A small text-conditioned image diffusion model, trained from scratch: widths [64, 128, 192].
Rows from block 6 of the denoiser of a small text-conditioned image diffusion model, named by matrix and row number. Rows with one number belong to one channel. Each number is 128 + 24 x the weight over its row's rms, rounded and kept within 0 to 255. All counts start at 0. Numbers have three digits each.
After each channel's rows are labels from the 100 images, of 14976 (inputs lightly noised), where the channel reaches its highest value: "responds to" is what is common among them. Only what is clearly more common there than usual is listed. The data: rendered solids tumbling over patterned floors.
# convs0: first 3x3 conv (model.decb.0.0.convs.0.weight, 128x256x3x3, standardized in use, each kernel summed), inputs 0-85
# convs1: second 3x3 conv (model.decb.0.0.convs.1.weight, 128x128x3x3, standardized in use, transposed, each kernel summed), outputs 0-127

convs0.45:142083105166110117183195121110111123132141127140112161078111118119106143173141126100137109115123166145103116145077133120137191122125116143185079114139110148155089146149116137149128129136115134149116154134137119143116141113132140146129140150151103138115110101
convs1.45:142131123078126064156086122130115148170115133131116103122112122135169134147103085139131145124116180134148173131172122157118137156188122101163187135115152094158146081091101132104116053123124141140121125134108119135137141098085139115117107116167146110128129134129145121118131129106138132133145160125154142141124164118137127106141127105127195143131112096166156126141136153093117127129127
responds to: torus; cube frame; chain link; largest object: torus

convs0.11:136115135159125144137112148136137155162145124167131145143126179125144130201114127120126127141178133132111144123136134126114121136130074126119127121150137117145119127141122118134136123134116120115122096143131125117144109107119126102103130127135123085139133153
convs1.11:140095183159131124191131119142125120125124137129135179135183166143116072138121129179126120153110162144116093171112149151131117127120101143114131137108098134125102137101139143130125118173114112138145105145147138126126068117132142069142140100131115120119138125130145106168153127139123092115127118102144097122144147146136148143152140161186088167099186130101109137139109089141104089127119
responds to: grey object

convs0.60:137124117135116100106116117104120123136135122107141155128106135108114124127121153124132108122135118124142125130148110139125117127128134129127141127124134149124122138153123114142110116129127119129135136118124128133132120121119134164120129132142137136126129138
convs1.60:176108115143107097166124088128101133122106109098166117123130131135106131162143133100143127134129165108131109134155132159124092124175143171169142127097110143134134137160147126167151116143115134131115120153119118091096109157095111142125132146116126109148145125161176135129129117092127129158141099052158128122142152123137126143184142152107144142123148182085107112128121090160121087065147
responds to: purple object

convs0.8:168086111143148106103097124127130177148150140129106180104128098146123114132130128117134110132164081125119148134102127126184161122115080150118088147157150073139116139184153129126131125063133118116132144172112127118134114226178155139159145126132152148139086093
convs1.8:133113142156142143152118132130120149123077124116131150081170135154133099113115100165122089149112133128123084160107116132119119106140099118112098133125124106119102129101127135138110079167121126153124112112150192113095076135117143120149132109187146174131151132149145143160105136153133098148132138114149092139140136150133121127150143097237150119149167133123152150116127121133110099136099
responds to: grey object

convs0.80:132122135137136125120105122116147132103097138097081086141135135125124124135123141129137143125117140133122145144129139136143116125120108130130117132124132115145142127135117129112149121143151137131124114129121106145123126112120109105136123132109131121140109109
convs1.80:148124135134093141144091143176146164111128074095125125121083118101119120138140133092148110119149138134113113127111116125095168147185061157156100165119093105124137045146139106179136142131133114129118130136123148102097113130108145208140119129137112142097143138121132132130128125128148128162124155179079115101126115108134153127142126161146128123131130114111134123122125119115114103073131
responds to: light from behind the scene

convs0.70:122106132128113118112111137116134114120116135126117145126128149110126115126123141156141137140113127129120137139142121139133127114121118159134112131120129145111123116137113133133134115131135133126136131106135118127126132120139134120125122134130134135139150131
convs1.70:148130165127143109137110149134149169124170148090153174127150156145107107157049136133151132093039118168107203131149116109100122123160137187095094135132125092123125130122124107149132118117126137088119157152134135125123132141143123130110126110146135174115138137112147114134165110134170123132125123122128110149107152121115122085150156119134105125114129112125153147100108129115158129085148
responds to: green object; its colour: green

convs0.121:127118108131125132156125141110129110127114130123145180138121131152128116114118122136120127108126124140099127134164112155125136146098114138136113121138133113137137119070106113131123126145134122125130113099137148137148127134106133123104144129125137137134123096
convs1.121:082122130102123146147125087102140100125145153148119119115131158068110132128123121133140140131111144129170132129170118115112169112130133121127137155110097139073119114086125131086126133129135139141158119159142128093104144164193098103146186116133095162137145146129170129139143094138120112117152141109175124155134088141078128100147118100180181108151129099121127143097082143120116148130112
responds to: its colour: red

convs0.122:073123140157114105126132153114151118119122152157147129122164126088105137147147095141145149119152112132121104150137095118106121121107167099133201129104121113061164151129081141118165107128171114131162176136184125121121137056147149132165127170123121094114167099
convs1.122:156122135137136155159149130113161126133132104111122133128157089120117136104117141153141131088166160127160119126110118133115123111113106099087103152117091193097116126146127164131100135154151145107138133191070110094136125151126125163105127090126118129157081142118149091142103132133127143043107117110150129111125115140143099166127091136119094111115122105108124111123100100175147079140107
responds to: white object; its colour: white

convs0.124:124116108137136129141116153121141131134118126167162122111126149125117133119113108132121130119161143139108137120133096141120134125138134118127114143132120130130126141129131128124128104113116139122133115160134111129139129141124142123145121117139103116113119118
convs1.124:097126134105114112138123099115114204171138170113102148176146143114113115126140153143117130127127148121174127128138136162099156172153125137138128120123132105111121119165101147089105055142132114138147136153107149124139122176122127154134134129136171128125107152125111126129128105093133143102112085096179130122160124136117144127121153156157154160143125101120082125196121148145084091111158
responds to: blue object; its colour: blue

convs0.76:149130129159114119114136128135144123146120149107108151114121124146113123141129117146142137129116124126120133139119123129110126135125097136108137125123125122125139126135116152140127134119131129143127127126114114142133139107107136144140136137134129108128136131
convs1.76:071109128130121111134149097151118094127127131111119140152142191122129110100142054101144082099117128119134164126126101106153127162131125136121129116146145131124123111136153126092163087113155166136181125134158166120124139137137172068121125130161090142106149116139102130119134127070126136114131160149151117183068147163154095164132129139149121139098134108152129142129146149131109114148130
responds to: green object; yellow object; cube frame; spring

convs0.55:101096135111125095132078101147129120118119132119000071107119112156102153123127130158127145141126153144141125159101132126146140143139115154143083121165168139101134128083064110157139136155141148114126171161133225144136147108131138117139145145092178090127142163
convs1.55:110157113103133156082138105131117160083128139131114119075115100082148120110195109128131097126189120093143110116096110099134148157133132169123127112112173163115182106111123122146129115131145129165112128133115105155134131140128137102100128133121088108119129108122112087128165115105103114099171153113115143099132136122125061144140104143079107137121125145129156116104121140095167163148105
responds to: light from behind the camera

convs0.49:100084139104136112114155112094121133162118129125119118124115127142050136121137136090123148129127038139203127140117160121109112144122137133139131129123214114103147155115165141102130107127129108124112255146132103119116108087150136159143130137131154117119186093
convs1.49:107129133132081148147126156142115134086136129097122135172165156156152103110080131129171146116100119130112175125098107170122138141116145125152158103186134132125150105113133159151123134112127122126123163163083150128132118161120060114128098102088138086077173130104128105122106148114105138104158142144104130108122149127136137121103089140107100153128130132115137141157141092148104175085136
responds to: white object; light from behind the camera; its colour: white

convs0.53:098203179123158107109130111109140119137118116124129089102118084083058109099160160170138102128162088145129106134147129124209179078145114139134136149154111098110158133105123129146135141113129132098146137114158144151126125125118132121132135132125140016093131194
convs1.53:134138114103154131107114082102161128151078060108148143139092107128139142139120110154144153124139111103111158129143130175132104135104150125160148140128118122146150134118084095138146170124133113134127145114089113174138150121133116107124136102104129124156126117127106139121084118155135120129128143106112155120131061146172166068067159093142118129141116104156097095147134113150128127130191
responds to: count: one

convs0.7:128164134134138119130102113118121125132136117113139154110115110152103129125140123144133119136117127116114128126115105126109117141135104133127132124115137109121138127120138143106121118124118127150145126126132117126151122096118114134124119126126131139133123135
convs1.7:151131129113082114170155106140138105141111112127128130150158127146139135116141124100098138137090166129090157141172128130102134138140155164081114104113203122123132148074129119093133126125121156146158139130122127139115113143104130105114123135132143112163145123159142112122136192086130111129157124139173110107138121105114102084094153144133163116140134108110095123119104094127148120169215
responds to: teal object

convs0.47:127156160117117103140112154101105136124155118118155109183113107138136159126110158118147104109095191133185118132189141138156154100137164131137169134136091153115137133137060115152093075124116171124166125120137174145111136120104100042106110113104118138150111152
convs1.47:141118178130156106122179160144142132144167148111120118090118114129120097128103118087170159135140130167134145123101138107147088105101120112122102113178128109131139159114147138143136163138112134102105166145109160100122117116130097130136083127122071162091131103121149087125111121138114115145103138140090113082139110171136058105116091118111104136108144118157173098094154119144130144150136
responds to: black object; its colour: black

convs0.75:192057131121145119150134126140135110125113138121131110129129156103125149162124142136137143149119175099145112166119188134104112117148115138137150142114087113132124135144096146107180101162127171119112147166135109113147124090051137138173125123141160152158144124
convs1.75:111132141159132118124140109118109127126151112120136129110099121162134138114162106163142180123122120128155124108144095131126097105091100124067114168144120106092133130115144113136126134104092164189144141145152135129127138154086156101135105115115083138084136152104127075084081182147125128125103157120093139130123160139143138093128115094134108187135115106175144102121173119130125157139154
responds to: light from the left; brown object; sphere

convs0.54:167110121138116131161140164164129147116125124085067103130111129117119168133126142123143112143097166122168143149129146141118128122135104128104085129098120134108135129148104137110108106130179137117140136159145094146139132105119135166141150163115123095125115118
convs1.54:137130117128122106087129133078137118103137115112096133169140142144169142120142142146114166124098106105121092120138132121163094125115110111094120155135124128078119143114133130149158141115102165119145142149147100141120144123079126111149090117071156143078128152150115074119116161111113146118142113135127132112097105128085147061091108137110129186139126172137162126167146086129149112109165
responds to: sphere; largest object: sphere

convs0.114:164127124133140128129121141128132121126116148118118112109125128128105124137130115132131137134112125139134127141124115123111159144140092139131098129106128136125134123125113138129140149134116126139142105135129111138133129121107129124145135153127130117140128130
convs1.114:076119083128179134115201103182111149154121146140154127123104135125112123124122099128113141175130175087136079126113109139141152122136121076149151138156127130128149068154136112113115082136126140141133123137153177155137132147109133136137144119127108125118100137118137129117094139140115114126088162149137111153149169120064132154122111118140114111146137108164190092131138123125136132099112
responds to: brown object; cube frame

convs0.28:169128138124125120125127143140144123102088155104119118121126121136094123121130111120129129140130132137162131149123107118095124147135109155146098126097136141116138116117089134113152170123111120128125109140131092126125115119082125111129113142137140088138148127
convs1.28:128108117167082151122158125141129101106146135119143129160136158124138139138157122105151081102092131100144205145148128120149122141133128132049081161124140109084135132131088099115106125111101155128170117124152121136114128168121136121103155137122153137166165189156122129136146157098132133127105153131149121148092146126147054124088144099140117114138143117137097152133122127126146108106120
responds to: grey object

convs0.96:148178132101145169130101147150132122143115109111051153201116167148177115107112122148137142135164126110125135130121130119111104135099043117099118116179126116108117122111154115109130119140128115108110135131117140123127127117109099147094122115112139136159117147
convs1.96:131081165160113149135146127140129119154141124125181165140164160106108085091126129147131124129121127127151089187154112143109105113142129141114105114126113111104098118116152100124104117190111108139126099143124135126128073145131124110176151130110123089122149117151138143159122128123085074130104134126134072141152138178116124119140153135165119106132185129134117122077117120159120093110085
responds to: count: four

convs0.10:121118142132111131118134149144128130117121114082115165129127115135117160124123122121141110138124170130141110143119158146081152112131081149114107123098162118134117132148100139113125125119093136132123151127124106115132119111090118118131124122116135131131195130
convs1.10:123136079116147125139129140126139146146142121161145162159141133136143159128127144132140101121101154125108115129117110144113150094112107127112123133123143115027110088139123123157118180134069144160158093137165131148145133076092132112112060093090173124120105161136104103135089167091092122121111103122094141130110112138139119102117114145117108138152127133107165129144127117150098146124139
responds to: sphere; torus; largest object: sphere

convs0.72:099149118134100152109091128136119127123163125093064137121141121110112154130142166130138111141107129151131134137137138130161130124124139138121162123077131148125132165131040141118132111134135126134162140104150146146099132113108130168165133139132133118063135107
convs1.72:087162097140124126106141124145117101111136108129083119123097131119122168163136142107137139112132128122121099081146153112170127130146133154121092123098141157122151117140185124134136136090119123162133106171151089147109158111103123134086084157119095112152131079143100099081137136116145165102132116138128173111106141088126088118102093118093145140140096126128125122131127122129206136132176
responds to: wedge

convs0.26:108123136135118123143143132106150106104139131144128139107128170118147103117130143137140126109119121138118162137148128140127114110115157131134168127144118142118125108123142121098090121143121157117132093092163119134124139134152130023100131122111145079125126109
convs1.26:124143146162140135133118159136179170125161122122129146134108140122167127175140133105100156104114099157110108124123131122133140107111120105107099053167117169160105149103055136130140149111103129081117156133137131156190126133124129125112123079128119191096128120117115132138108186120182126167112139130126130110156127113112120112123137140094133141114130144127150094098123132101128149126163
responds to: yellow object

convs0.100:127117129186107143113112135120145128132125126127100098092115145101140131134142133129139116139131112118104125128150100150133113106125137134132127148132115139126124131155150125174118130159118123131126131134114116117143128134177135087130128121141121115125123104
convs1.100:060116095127087087101119143091163111141163162120120158081121138106170113134104130128129098099149128153103159140107116108094138117156130102129103141107133066145106105074133148132165111129151106094104112129074073120163125100140129156128083125116140091140118146144151137128141102132129124120144115092143130128129138153110152172132144104111134154146129141105123128172127166101130105121153
responds to: yellow object; its colour: yellow

convs0.64:090108072175153095144102091134142123130107126147113163101124132086100137113126155131120147138143124110093129139143111118186120116090119147135122142094142178130110154211143119135146087105135117174164170164129127133121135118100162167164134142165169141108128157
convs1.64:160139130133106091112148149116120184084130130093112112104152133153126102124110075095165133109126137128133138124133152141125159094161128123115127100116168133149121078158141110137124125142136126128143127135140141121184111167149112113163143132182134139111136120111110133143178109138167115128096123144139097081152201125133107144127164114103106065133138110186110127128120146111121109159162
responds to: white object; its colour: white

convs0.113:089108112131119125136130137129121120115118137108110149106122068135100132107123145156157106111157116143163121139097126118116136156154151135120134130119149142100151143149139138126133123121139130161117168139146114136136122083113124173134124149111116112112132130
convs1.113:129127124111127100116133146103152173132093123100111139098134104137123119142148129117105115091088150096152122136141133125091207178113130113112113177111137120058106140110152152115131161124137078138151112123138146148117129151142165131150122109118151148178113096121103110134128147120113126086126069114119121132107138124124136100133108147154175141151125092191116090150131096089119131105124
responds to: yellow object; sphere

convs0.35:190130153141123131129140137120140129123118142136021236155133139124087134150131108128131106140159185124134111117129108126120112123141125128123096172137128126128108109119108126138159150102127110148132097152138089125166103108119122067111107139105140133184099127
convs1.35:147151073126141140125124095176120124115105106136122125099121108106159159110138131099145121080138120134138084125123093108136111108146139156095139110072129113127133116123125113151112132136145168138112095140166161122109142101079144163149113127139166134149116130103117149118074159107128140103111106098167137101158136130136118121116148131166171072159122147155105167108136163167173103112080
responds to: grey object; spring; cube frame; its colour: grey

convs0.21:084125111131151116130154156127147123130145174127135076123133073143092144077120123065117102138121099129120139157108120107144124152108122161137116147145114085125132134138124126115131099128113143151127129102189131135118128172126164139148122129131078131139145038
convs1.21:125130106145140174103065127130097100094113148111087151171130207124115152172105139106137146164134145109065128122122143151158108144135123156119125141130132156156145131091139135099163119141106134136171076107165121104106123083160107117136090093147127129148136120101124160120139129118130137141117158101139140122132132115107137126126129112137083077132124136137102155139107151136163117183120
responds to: count: one

convs0.41:133126148125119140120112128122134109108119132144085137140132155119118140120126142138136137131115124134128124138134134133127108124114123142138143126127115132123127124125095128122118096132140130130138117114144127142126135107123112089118139137110140136139102107
convs1.41:144127144107131123122163117095134100123088126165111138146138110156133137137121187096138137145137139144062079124099157152159143122135105093146137113224112102159133131141098140125080129128146148149134140118112135133170122147103138115168104099141118126119129087138168131119109154109111125151166113105145132117122110120132135145109124162187140141138115131150162124099179097124091131127162
responds to: purple object; red object; its colour: purple; its colour: red

convs0.71:117101178128104125164138114114119092112132105104142184135136103130134136128128111159143154121117129137123140158114139135105128127112038117086062127062136101163136120120135132128199131122155134145114106085182123164116133126103106134108119155131165107120070122
convs1.71:097118114136114141145123112106159133175171171164130113114115160118078140124161114152110115122116101087170122127138115143118143140132116095132116132111111129131136149142134118131131089132115123102127171162094089132101099073157129149102161124079107093174090133119111163118142097133090130134150119106127142127137116123111145138098124183155115135127120090171154078101131140128157077114171
responds to: light from behind the scene; count: four; dotted object

convs0.43:125121137134124107095139115129133123125122132129159123108110149126127139142118114109124127118126129140129124127115135142125122124134124128131124132141113119132149132113121138133133126140141124121126152143127127129115142132133134143155122125126118134140118119
convs1.43:129118086130127173128143166157116097090126143131119132134105170158112124103146103124108124132118126095154114128146127093139156134116130111139125129117072173124122102109147105052127081123147138140198139189175179161111154154146133112129133138140143124121126150117134132128126143109129112142100176182114124134136160123096093151144142127137142122107125119150108138109069097153117134153129
responds to: brown object

convs0.91:131109132129136130120112120118133129110106149122086132136135146129122125133123149130144135133122140136124137141126137138140109120118112141121124128133118130109130124137116121127127122137134138124113132120123120124127123104125132080138134135111128119134125116
convs1.91:144128142100170129147088148086159145099143139122111173120139138157116098111059135160132151164083119111115149122131119132137125128088177130148111119130121108133151198112114139086125110128162110117096147138158150134131137113134079114129147175106148131156093133134131126129097139117085120106107117062166131169126122134129106117146118072125158139148123104129115173105135126146123135158124
responds to: blue object; purple object; its colour: blue

convs0.62:191082129103123131132131124133140151129159146070094221132119091134095108156133144118133155145155126115129122135160161110092109133113100139099120129133104130128124117136125138125141164131129125124129127114120169131147129141109140128141114146112133155152108126
convs1.62:156114117133097135149150119088148115105125115105158147156137153184111132095123146119148120135097125130129176131128065157122156131121142159120138144153114122056114139100096084134138117129097141164158136117153111111065087147118122061145142154125126111119122134150112128138163132100138100124148149092145110112101121119144134118128159139204138099128140093136126155153147106114133125108158
responds to: white object; its colour: white; grey object

convs0.29:128122116142097108125115126121168112122103154141086000048123163101114129128125092122131131134110107132138132131134065116146152117130097117136135138100185125107127112112155136134142142130119156096144126148145140122146140104119150129164163140134142130137153117
convs1.29:124117142122139197124081119116103085104152133106125127115098109110068138133105127108140131131140174151135171109130121113114130160121152154156156130166115115126119132107154150109162155120124141156114108078105114105144118143132132090105165144131150101076140097105138140135142150085116112161137190140097142152156131113149139107129125117145106094123121085099128074111129107145110190127116
responds to: light from behind the scene

convs0.18:072100139120131108162125138115126170133129142175128109052126125114112127136138100126122085132167129134125126136099119100150135128142135136146125127132115139096121154145145141147127127168116125153157131136132112141113142096134131130131113122140115074104123084
convs1.18:135134152163127137155141157169125176172158157121122110059097103105089119124147125153135107179146150119152145133131151129104129126126118110110113154143112166100113125138149125120087162133101133118142142129066093091162126140138135165111144116113123122133091170134130079141094149175144143059146121144141124094137121129165086139114111143144106120138130165151126121099155124124132104158125
responds to: white object; its colour: white

convs0.23:127138105157122133111158155035137143174123154151135101143146101132099139111134112160147112147129125143159149153139155119131151136121138137146135138124121123120131141107120136020153133130136130145116143129103122147123129091142146134141141142126066108113147101
convs1.23:120132134096101147149113148089145110122101106163156140110151146138143120089086136106100145099109131145137092130127133152108109137166124180078072158141117129118121123133110131131093092127119151158129151143105149146123112173088092144124155049119111110133096165130137113128121111141104141089139155118138145131162104127122150170156169135117093147136117076110139138156101099144123164154120
responds to: count: one

convs0.83:118079098107131129096123132103104113106117125090120142132118100136130119127114142095140123152077130117131147130117130140133134111155111127143095119120111101185151112117118122110138085127119113112120176128120139120134114115116132126134134124096111133144218158
convs1.83:096119123122147133141178166132151134163124096163183113113138129175122127126121138105136134106127130112128101135149142119117118076089148157107135135125134128111103138139120112135123120126117115128123102139184165148107118130102138116147064176147124128120153126152105087131124143102074112146089145181094121118116121133088118110170118110084151145133143153128181135140134095128085162070129
responds to: black object; its colour: black

convs0.97:172113124132128116129123145134131126119106126109141114115125128133105117131132117124132141122122132138159131138127104123091131150145107140135092125113126128105147126118086137131151153117120130117119114147123096117123113121073142123127112140114138120143117136
convs1.97:132131095101159161126137092134128159150139122167167138138112098152112133116073153139118129145164119116115084131129147185124129112153122113166164113095101112138134129145128095141123128146085093115045128129082142103143129106103100135150124124077148125138123133171119141137140144159095128118117097115123127091157115109112147157144102167145167088161136143112101128112142096172113127108106
responds to: count: four; pink object

convs0.32:131109132161127121131142141136153132130117133170137118077119157114148140157127127119141165122124118130110124130134084121127137132124101127121118126125122134127127118113132122141125112128141134123132119143133112123129132118127154113148135136129131131130124123
convs1.32:160123158124091104166188124113131132145123123106100141154183090151141117151100131114139068116109134147092167144129151131085123143111148188080134168135130068119136148120122144132106101140154103132157145114125118118104109169141112143125117130145146121142137142101136128145166140139124107141137086141179085129102115102142101152115136112163100107127127111088069124134129133099116095143134
responds to: white object; its colour: white

convs0.66:116107124133138122125108107112123122148130125106133203145122124127113135122123129116129111131094132132134140120109121151129106122146121147108115126118126143125124128183125124148114130116110120136107146150133133134135135148123141172141120111147132166134145149
convs1.66:150121117106148144122127130135142083150103156148182116134097134152035134141132133155107135171114163103131119118135155119138162117126100139146137133110057133103103133088178104124132117134129128148051146155159160121115136109136143111133157127154128128112126111115171108135131089140133095142138155124107122127123149121128100115217137107126139117108141133119137124121131082150141130119119
responds to: pink object

convs0.31:154189132112115109162103153153135138132130120072130056167135000161136110123127130134137146129148151129099139127142117133156145139125107107134103129118069105143117119141120118130139152114108129156135143135143111124143116134060127139129123130123085127141126124
convs1.31:123138116120144120082108116125158146161158139098132105139124134147145139188137134136087150141136130152126135130111110170137110141120137083138183093140128170187113156135106147124148122130132099085137106121121122118192141116169134137107140123218148134135132130098140143114142134111153140171110094147159131163109170104151148146126135097125139132153126180140144115134086160112122106144135
responds to: count: one

convs0.65:133102117116120143150117124130133110136138114134142144137133161106131117150124162111098133122142146122124125077146128127119085140141104079130123120115097065129113131131142118104126145088122118114099162168103121126132122156139123180141102086119127131101147138
convs1.65:151129119095127138152143153107103163130110142163197101143143131144107132146128162131139143110106092142116113128100142102139136138116132139132144113083078103104124150173114137101155151126135122118156124135127152127137144144124115120135114141154125129125189109122148170133091115112115126161112155192130132124047102125121141157165107087099099131066133111116111133144107080143111142082126
responds to: sphere

convs0.63:126122135123139119125134118114117127127139139119102077081102096135131140140128142125130100123119116121160117125094139143121123121136142130121148122126116129132127132132122143154113123157128141131131121115126124124142136089133113135137120124109121123152128096
convs1.63:169138118120112128122127139170141123141124133178121153151172117142147144115131157146111170193116075106145130127171123120101144125120165125121139117123155135147139160130141117095108144122140156148094139101140103127110137132118162132109115123117130093108133113108110138123151107127127130158192134117139149138149137110101127068150140139077149105142121127116153118113115161140145201214161
responds to: its colour: purple